From a checkpoint of a small image classifier.
Model: 24-pixel images, arch vit, activation gelu, patch size [2, 2], layers 10.
Training: 8300 steps, batches of 192, held-out accuracy 97%.
Data: trained on single printed letters, digits and signs in grey, bent and noisy, 395000 training examples.
Rows from block 5 of a small image classifier, named by matrix and row number. Rows with one number belong to one neuron. Each number is 500 + 50 x the weight over its row's rms, rounded and kept within 0 to 999. All counts start at 0. Numbers have three digits each.
After each neuron's rows are labels from the 100 images, of 14976, where the neuron reaches its highest value: "colour at peak" is the nearest of a few named colours to the mean colour under the peak. Only what is clearly more common there than usual is listed. The data: single printed letters, digits and signs in grey, bent and noisy.
# fc1: MLP up (model.blocks.5.mlp.fc1.weight, 1024x256), inputs 0-85
# fc2: MLP down (model.blocks.5.mlp.fc2.weight, 256x1024, transposed), outputs 0-85

fc1.65:448454534582482500488469406523438521497570430441455564524538474476479494485480433511539466485498480485477577492516526494507558526453472535433392498588472562494517455522546488479483482502536492547600440566517486442432478540585584458640589513440457597538511552
fc2.65:461533432483450457520518611490486464418509538405567496545453584506484504582402595497569534529400494477454414467542471575512498478526547472524449521548530512498438504505510482577360523514483467502509538429459509472461399484565536488490568607445555455528538563
colour at peak: white

fc1.327:465512454599531610501490521552502610504470535572461516530499509522439500502466486553572537589515439511464561506475512501451500469516534484459507460481504375530552467492502502554546523465500489422604538437484471426346524523554495497619500519549519510551443530
fc2.327:474534483484541464467556523376540514483463451454462466517556478432576459557583437545502463535572514474444498513522466559491499528399533460440511574551551475452553406488526491483495529467556574434398494456529492491518534577446507444422434590517509444635553513
colour at peak: grey

fc1.94:530466530510524513465538514485365572488597466447441575543561482550534507433541546508452498551542513490509520399407502510467484629423491495462443497519556533540500390514610516521452401460522437516535466442545508561529527516572531588565553465472439507600406496
fc2.94:483499496557472506548485585484505468448440496550569478467558398467414591504565537497506373511480629447451524421491428513536511409498563524599523470499472480497539502428465554499500565519465476602488413489499528505430459534576448524537542571532488517549487503
colour at peak: white

fc1.324:523497471560452538590493531470575526523477488482493540467546550491482402483634469456526493449356460522572607507497454431487482543520508492567436537440513503506471408576486467482482499440523419499560477504576438588486501590466495487505444595567554479466556499
fc2.324:484535425466442500595512501479461518448538484486535616425558503557426453509565493502515501613508493503548479493524471581389543524464506544400519506500529500466588513432495549450470489519476503524561581487494479508481559476468562535483522396461440485462397537
colour at peak: grey

fc1.581:558579493517454469455498586458457497482504530477539475607490473489484451482476499524570511505461500537446523544463510500565453502524622597500542445359522635558446516515443437501557514546451600488480567544522496470578537542463502619485464498493505459501490578
fc2.581:402551533427506502519436444547540525591480481508505500441505485568517447610529483546480481547529572446487512434456492455509582493569584407471603426471568478519578611527472519434517541535506468502535462530476489442584457586487421533425413512514567430546614503
colour at peak: grey

fc1.628:554578439602513537443525492389622480536492411499458555565538458496475496487545474558645455606496451525471558506510531522519448489512524592476553601487534566519384474527441499495524546481511494407560503521511406457510535540520601473477412525449490481572484435
fc2.628:464457448536487480457514539344513492511596471544474510468533411521573502593598461514474547544559472437382447499484569530473485465432501461504561538542490489541472413442551477508509540435481578479565516470506513533561548592512581593622448461501521522530557438
colour at peak: grey

fc1.548:528527430521468498573550493584495548522522514447563546565470507553462482503405481528491434470514569508510592517516460455458503673516481432397428468467406502499547548458513497492481477472472568507583518443450515501534520597399512446488595580469436480529508583
fc2.548:491504536488477452528547482594547430502568532597492541525566514613512514508512435486474515487532430485476475499443486501493518487468409533527418501462507412441491405534480562403523541491566578559517503545499566591556427598473534469440427448452423501516466533
colour at peak: grey

fc1.204:568528492603526634486480500489378462462481559490545555559497451549547488435517570468511515432519517487471535433508520509386530447535478514361507470529452579449486597562591526430338537464460611475490578529509571499478424472589482504459515526507436498541516408
fc2.204:486498406383535472560437469443507562477482497458501535454477423491442467537435478493489491519442473474561538362593560556404438377509540432460441444472572504477529501513444516547492478540524452565558461533540489617438479557501568540513533475478529484380526596
colour at peak: grey

fc1.4:465564505472483572545476545546561573369534541586530516413574428475510497443501465516488490461491463473493501525483446482483506543539547437518552529476537430461446502443494518529507495517500494588512410506460504472381532548497578543489549401456498368515553592
fc2.4:539411444457485476507537492461507526480480525461490572474490496450518480482441499521514399618554474504411496407587557455408510579525535452442517494528516467467435477407442464367460492517504512423538546501556427434496514497420542562474533474498450436516517505
colour at peak: grey

fc1.341:621506560504507550563532476447580468464518608551499550465554519461526416465449568551415521564578592588537430502565541543554502463575480481506518396485516578485431474570425461491477461567481566528469534514497483419453545394536492500473484494487517564482428532
fc2.341:502417454556524524503508451552601445541525488477578475538516554472536471512496540475535562512446501497557564444521542483595520543492465443529500500549512461641432560540486563608537552557473442517438571536495595560419461483410427530496508613470475405516476489
colour at peak: grey

fc1.434:537560525543587527492522473564537492583550493603584471492529503502425527445515566438516475500512585471532560477519506489504450514560522455458588508542501437534485473510515410504462514670459413611503498371516442582501442535552428434534508455512503566489511526
fc2.434:450523478434485565475434510524457414573488565583606493471607505497452560414519523475515509478548573425392484480496515608544526467467534446599498453432529482511501473504538473499407535527496466514479492536484476631512560552466425529448609485509459555451551520
colour at peak: grey

fc1.630:611507550564497585453483512479404476475560447496510494630483578491526534568568558491482643551534586575555491453581466514478560513467507515476536443442446574475534555492478464463467453518414566360395478496438509510486502402550514496487470465486522472497563464
fc2.630:435590462475459491550538434443500452540530548484428510427434494557505545457453390515451526508468485464492522566517413526479415451505551438523490531503526506527485559508506544515556483538569486522510637495507465576449399522523469521543506407505410559475595458
colour at peak: grey

fc1.244:446445509522486518507520534552466499512584490523466464528429490515496492527525574519439491411501490428619504434504545472466471523526500466380565489501548568494508475470597471529401477518525560534427519496521480456577452554430483547554493420578583494496417479
fc2.244:541531435482503471489533433526559489530469494422505554506495596615366515393636440460518512460472583467498584450501473515494438489496510539496496478510411539537476498572559507406458458538516556582468394545549505564465549610446446476506500510497509444390544479
colour at peak: grey

fc1.766:438555522570586512361540508496430525493518467449502578460520395455391410431459475522527507468531479417444568554439520557468488475473528447436526549547551453491568554490485504478476519517494434469527510558612528501475524503520541547499557437470523509489571551
fc2.766:504446437477506569495564527494516439548489469546591539564441482463423477518466478505565479499543443439470443470408560531581575476456514630523489541526510487538457570499521581595508573315440526501502509497541468514532553505454489443464467528502460523520506471
colour at peak: grey

fc1.505:576505585489490521462467599536445530428569482482595481607503557446530552513531514455507547493472580524502487523516428532525511557542512469508504498468565606475505539512578478449539498546499539505403494490491548405559511509444519548453470497522533514478565466
fc2.505:473519470564480520581538435466500510515539486425548556542563571460557463465532471570494508578480444585384477539490488483616436529421596380558494494507552535527489527491473428480433494580506453445448542454467496572489472537535484563511491524385472460569559562
colour at peak: grey

fc1.224:558517593546450469557491601523473415507483536480526491528486533400500511439470452481498405524515444506473522478534436543425492490610533529481493460508451538574408529489448536365462404516489491495509547429535476415560531518584505484442527557488461413530516536
fc2.224:498501378427442386504557435395474551617514494494463482543559497465460489509510380557483547462512476466466556397488483486557498475547518557543521540568439543552499555549550503482461500524495535466465479504483520433472613567511529545482506560490515477548656564
colour at peak: grey

fc1.682:487432477588535570448475567481484520488499523517470426604570485502528471515482565433473438503559450486492480477414573491432478437539412423449523521581578463479537489462468508383393481502569442487476515445510494515506528551557507553503538397534477535544449479
fc2.682:450504399418436535664481539498486435489443511519596571539467557513470510446558459475534475394412524464468439439487458484499484463492493518604493503511444481492540476506531558513514506483486494479516441539483451480496535460524560484566629526565414481463511400
colour at peak: white

fc1.713:523509557504423586539492468465468461565448447588559498522480515502476466465501539498456379446455487464527463571462627399493424484526480343438474528520504491438475482492413470581482579458409533542494491486498461479573413524491522513497537483441474452481515393
fc2.713:482535505455554499431403572496546519510473498458478508486516497611540466568561541538522577424455456505534468435518587467464573451506505550482579597529518528474540433472552495452538419613554493467543439600464389510529498527592487503459537382480482463498544559
colour at peak: grey

fc1.388:548510489536444531425475508559429466445483470584529544592547535572445502490483523473496456479583517475415433415527470544562528489510467561526485442534430486504442554462531467475510537382485594438518504437572566509526498411627441448483455517538484480518520569
fc2.388:478485452423577499523512457548481495480486413529448504489577560487383415560513387483427495574639507553479520478526533421451461356474486490584592519446524486578459536514502453502515467547545523525438468557446478481560430558484455557552495547521497535430513484
colour at peak: grey

fc1.342:504468418624542502526439452471506547517469500507551523506439527495409543467570483458461547476515518467567507516551567426458403533512524556450490526493529494502471505522536505557460438515514502590588450533525453499476402523563468499534452428531547594491485490
fc2.342:439562532412476522487420511472475475503522452506569534457443474543462588414510537467514541558475569568531490500541487459512565427523497573477527421436449550494447420547502441432542531559525530539572463522434535567496465464499480621534587479480500578429449468
colour at peak: grey

fc1.54:488556559530513515637524421385452453528476431535413437520489423557372422493510517439459458406435408420531494485571468545525489530510505487474462530503545510510490476610496477542488554525507600478514436453503500571466520503487563544623467407436436470555471568
fc2.54:512534480536525581489423407528485500417594545536450414528487571577521347446551449521497554430485481453590475500386553361550473449580549552451460519498534432433554525452442389477514506516418471577512462536573467512565520489488415515545455472521445485498524523
colour at peak: white

fc1.229:468442500505548585520499487576552554503473537505474480487515412524422533480406475330432562407481483470497496523444509477533417567529467539396487508472537412578490547547453566473583516607459469533503511415529501476438475580505457463572557487516486507534458528
fc2.229:526437417517480506514418486495498604457566573362551565521535563468474588433512480460496519530567461417462586451498398496469478564554485451475515554503528485467423512492506470515523483534468547516501593435537494532591508483450440493565547553489367483514557490
colour at peak: grey

fc1.465:545421502614474527536506534661512606464545537536523515471506518577494440463457459536482548540526519476554609555568458467444466540509493458502472466570418475503502526546465477492542457488459557510604532430538466553407488516502521415508526543431420527555527531
fc2.465:516457453478511434505489403456456549475576533587563563428504546526536571527529456492416415458542516456449514563466546504414510505503490587501489438497498425396519461444501560385412573479530482461556482522586528357507492504449491451422461607473432445592524438
colour at peak: grey

fc1.158:488540464485568583487498633430447560551435534521473589430571470487494522410489499485594446506526495562410519511462498481447523456459523535529466588479468539486540483464516594428458508535469409518518478527548541577524593523477543573487484469487575482517538516
fc2.158:476477497438532438525467496468486562591560562453573519523495462471518438466498502451483493468529376552442528488485467586519521513506481574571457580476486498510483526532410501529443488548564561502550522434576569484491488414482454480557531514503428504566553426
colour at peak: grey

fc1.617:567477530578510479449486548530568524602437493649465491498495483534497476649479478544537437451485474520491508463451511515474411558552545563492582506531529561574462471513506381520501519480429435515566489437596508527499485487491524472528526505482507470525512420
fc2.617:456391540444483515528451578519532472487496483466508503568402539450532611616503544506512459511578522518425520547499536482411500576627493486561525442539639465486489440451569572462512491535503494428490543509570566539480530563491558435560483422484501566441476440
colour at peak: grey

fc1.455:451476443404518494457568486497501502510457526514511574497470461435505425460443455565408571460475494534518501454498473467507545544571540471552478485408509453543519522497472507555322511435557573554536499467503514531524480559501505543551564530456544506486528526
fc2.455:471460624515483522541580446526445508512574572509516461593477494436441523498593517499424431579484545409505479419505513462545493563531635513495545444523409473507481508479506487500404528570465451449464523463433484504513490558452430510462489562501566531576438435
colour at peak: grey

fc1.298:496435492409460486454545449513536524556504555552524495505439506500452517394398481416472484595569456498598422440529465466534616517554493474506534434539449546522440432515551460503489460477501451553498509553587513582468454517485450514568556546374526473371488492
fc2.298:477459490531566529450493623493483456583439505443405522516591521367462544488525470486547520616522472462590414501469504461468544458478421521517542487468486535473362540405496479473475491416422444500510546525433511547539426469518557503549507499552489530492506484
colour at peak: grey

fc1.156:526575447577493521466544556437533521487515476475504414574536564485497572440490461564485592445558448394480520465557517512491484412476582486503491448496490486435575470481585490508556496595512540483418485574502531426544566495476552578476466513511495599535571500
fc2.156:487534381494449547450522397574495529510479510481539510544451624589478493459466407515478533569487418440488475560440467518474500538472517509616507537468483458399510494530534472538479447485539488559478546478500423483482491523430412498522473496390443465480417498
colour at peak: grey

fc1.275:480503571495566486589539519469475555640459493594575542510510507521468582499546510464396489532470408516501526559513474651458447408497478480464496515547494488542517455498518439563504519493505624509556569528558504422516417486466536420583495502456559476489450538
fc2.275:550506371522431541517407447518578539460406516487469452529518482546538508577461458456457578435547479481469550413494534484583501516417535524532469502400519633429443467560460511448399507484514427453486522466517508572451489448475571605449531498538467478526600544
colour at peak: white

fc1.33:480500538589531492464440493473574503391506507508501648536538502541398513498530489451521503531482479525505551561595486500573546545579473541390498528381483501514485579537554535457463482511478533541493465485570580494538494475530469543399473556490493447507500500
fc2.33:396464450444520516440481507466516494513534540449568446570398423459555530489407521521568462497526394501491432500525484406537588492504470536376452487481560424590465482490493497448436494557509490479430556462521511488552555535420431576459509484518520480411521548
colour at peak: grey

fc1.267:499401573644456492454435467519464598475463488508577517498406523483462529550543554553518444430524506467517566433466457491513418517469541481481509510476476440529504473502545508545453484470501511539532456482528606574444411504514456455557546519535582561584562474
fc2.267:481443580552511530570554547537518520521340416489435475479545596443498463607522537526551490512478469554489464483435541491524510460519508500540477441455594534469501443503533606502550488524421571549503506518443574571495459521494573429489490496496581551440529561
colour at peak: grey

fc1.20:528555455574556522490550570526448534440474492386503569458532580553491539433473474417481494499460501494537534501420528508472512523464462574404454541515510516481534460498546399547548523381534532517612536513538499494614422492515461628539517509485547438529471554
fc2.20:476516471445396452505464437390483500484445529488523543465470466455510488480449539498575518523452463465576526497561462435486562507421531467512486382492477517494484500530403506450569503429506426639482471636421476448419471471483435498494519584552595470444560511
colour at peak: grey

fc1.39:436559454507430475518526536553507538465508511526513536428453561442568337519489547436496441440614485530517455480447463543483520512545536383460504466513466486437600416450470554538465430429480549539467480522617521546472521512504541487472523427504527472479472508
fc2.39:560469481479465533530506538540502399482456432490531510440474481610497476597560540440522553480433515575519466549435489568435525398469527393552490488531503516478487545530553524394479473478502508487535474555445503531565569599479545451485522403515625432535545434
colour at peak: white

fc1.596:451611543566422507588542477423503486501458413539474409511514413537483472417605546474526487438433478412485584528450544528554498543471552413461497504461609608511526428586496492505494504510450590445453467475480446483541505578499468563492480415480561508572498525
fc2.596:453509475559499542461429476509513537444519503515514534483446521495505319469528459507479547483473451496452418536510537391565502416492586497528502413448531430519554538498488436521461437458480510508534496464533521508545478619509502520500456498497444451613613479
colour at peak: white

fc1.652:531521514476584510443509569481453548525442507534553509474459465522507543487422491552510448458475421582518467518452416400585474609415519569532555401477463499523434510553591441518510414461455512510414487471520565433549616536398604512557472512419435443670386547
fc2.652:490546539448501490522521427485490411536507552479581468514568455485512513499540455510356398532540482412467426450492545463459488465569482486621471413364406491496438484479420502442461490525580431515435464470450540577520372454429485489511428514475602512494472523
colour at peak: grey

fc1.123:426490564601474505467496420516481444456465492513617517513577463466494498436478515520553493538603573550460571477464537480439586476466396497552508524522579488536474395540531501508493481505518465571463482468573484469414485436520473434525542449431502514494423521
fc2.123:575536494527484440494522565495488348506523490443564500499397524508461555571375470449568511415548508445538476566519502511433480526483454447572424510549518434502557509553555542566489467559512509537580517493548485491443508495551524385489496469399507470498475489
colour at peak: black

fc1.564:464415515593491534462423518520471407470417554532561522516512508526478450485519475415462468515498369529441552552496482485452550448481491582450473471504478654503470436479483494457445526485553490484537553615522592464502547471501514505460529412458439487486529464
fc2.564:533481509460574506468496499541472380578504543461490452525464503436502344535564571498539462514413409521445544458562536490482450432435547479497486481423477446579488461467484501549412458510465594461504475509453557449458507613435510479514535469512531485443488505
colour at peak: grey

fc1.705:519542512446541545494477596482561471475452530498530495598481556569538502503549454465460564533578498586494531466492448495447524517523456486463455537486517564428524529405556515495465517447502583477494478488535514511524582488465392511505456495565622495536580578
fc2.705:412483486466509540509449459406492560581507597438453518577495564444609509516436546598583546439510513412440565441465513471508436496405475511440477478542551518492445539472470451501444522540515489516538521413547493501487551479542493440482520494460463520620601511
colour at peak: white

fc1.329:464550524524448555531542537515475535596612587569507458477550550470382429471615512507622530453486570490483589470508510481536460546551542504505544503533485463531526494491508408499461469569499501381498445537484493609509483522535418479513435542501565461549564542
fc2.329:477534479409461518592483567542352502524440513556549511388497491445545457541564554478545506570459513465481512480441495482587541488449503486555398488569463501444614485515510516503481464485504441419532577455478442606511526475549501526460544492532501520481434544
colour at peak: grey

fc1.743:519502477529580548522456475515533554423492528536510488519481441488423407518559577497433405565487559510567534494542557497402389535415532491442571553489546519478521557481546367445549508363508529498480369479563462465529474445505490486396504555545467451465517589
fc2.743:448480562474498459415427519475504532466510482456539494514475489485472509464543575535469457508380505483448422537483556571435479496537544523500490578437536496466463503531616482519492423482476438519548511476544536544530494587459474500467525495519456522541486576
colour at peak: grey

fc1.385:443438443519559553490516499508583562503532550520562478556538535462595476453535524464517571499553396565517615466421563521489454494517565443465483506478543481584561476534516505542474433552523502407524504456568509546427597507509537485451446477454472501539482571
fc2.385:445492519548515440466470431429534432437557509486487470529434450529554497564549507581407474419513550525384481471594526538470464431434625567519517534455527452483601474445516421428490503540523507437446493587525533471493559588547471466411429477507513412547483453
colour at peak: grey

fc1.525:487366416525539551515526510508487530541547388499494452525579505462562469370574474565457459430495478466543460452450428549641519384526515552515506519459530570592525486451448519484514439516518521522438503482524418433499499539453500438515494589508488446520502549
fc2.525:571497547555564514464445450462484470501539509514507535543478454507481531486480449545580514515578500378488503515392510457421463502523498560502523538466411457504491514473570491429568493540516450527470373456514371422434431545500541451484467550580527399642521581
colour at peak: grey

fc1.22:496465563553521582454473503474514550429556491564496454551543436451550512485564442515566440476535453460604605539480418462467469569529515490469496501619440443458420544488382480443439578506491556532504513482512476448552443535509470559461483506479530505572512603
fc2.22:517513439529489420614481447594478580511605524441518515426602489394490420515543488528616571486502494481508561475502504505502419500519467489375519473416575427510476473563471531468462595574510537541532483559529659464463543522503539480517578538430533389495549536
colour at peak: black

fc1.300:575495508416456507515545524524436503492496513421485555485529567580516518447573538465476432472473490484468469497475441557382501540523524518548469519460388511496578489415522519457499600429467502526555519470489597431489406420441523463600497510520542428489481538
fc2.300:441564526454475507517512435526584581568419527554470447567547469467524505527452498438580599521539572524503532419460563375545486485422502507509492526482527557458512527570414419476522408530482482425526437469471515572448513571562416470483520527503526525533506491
colour at peak: grey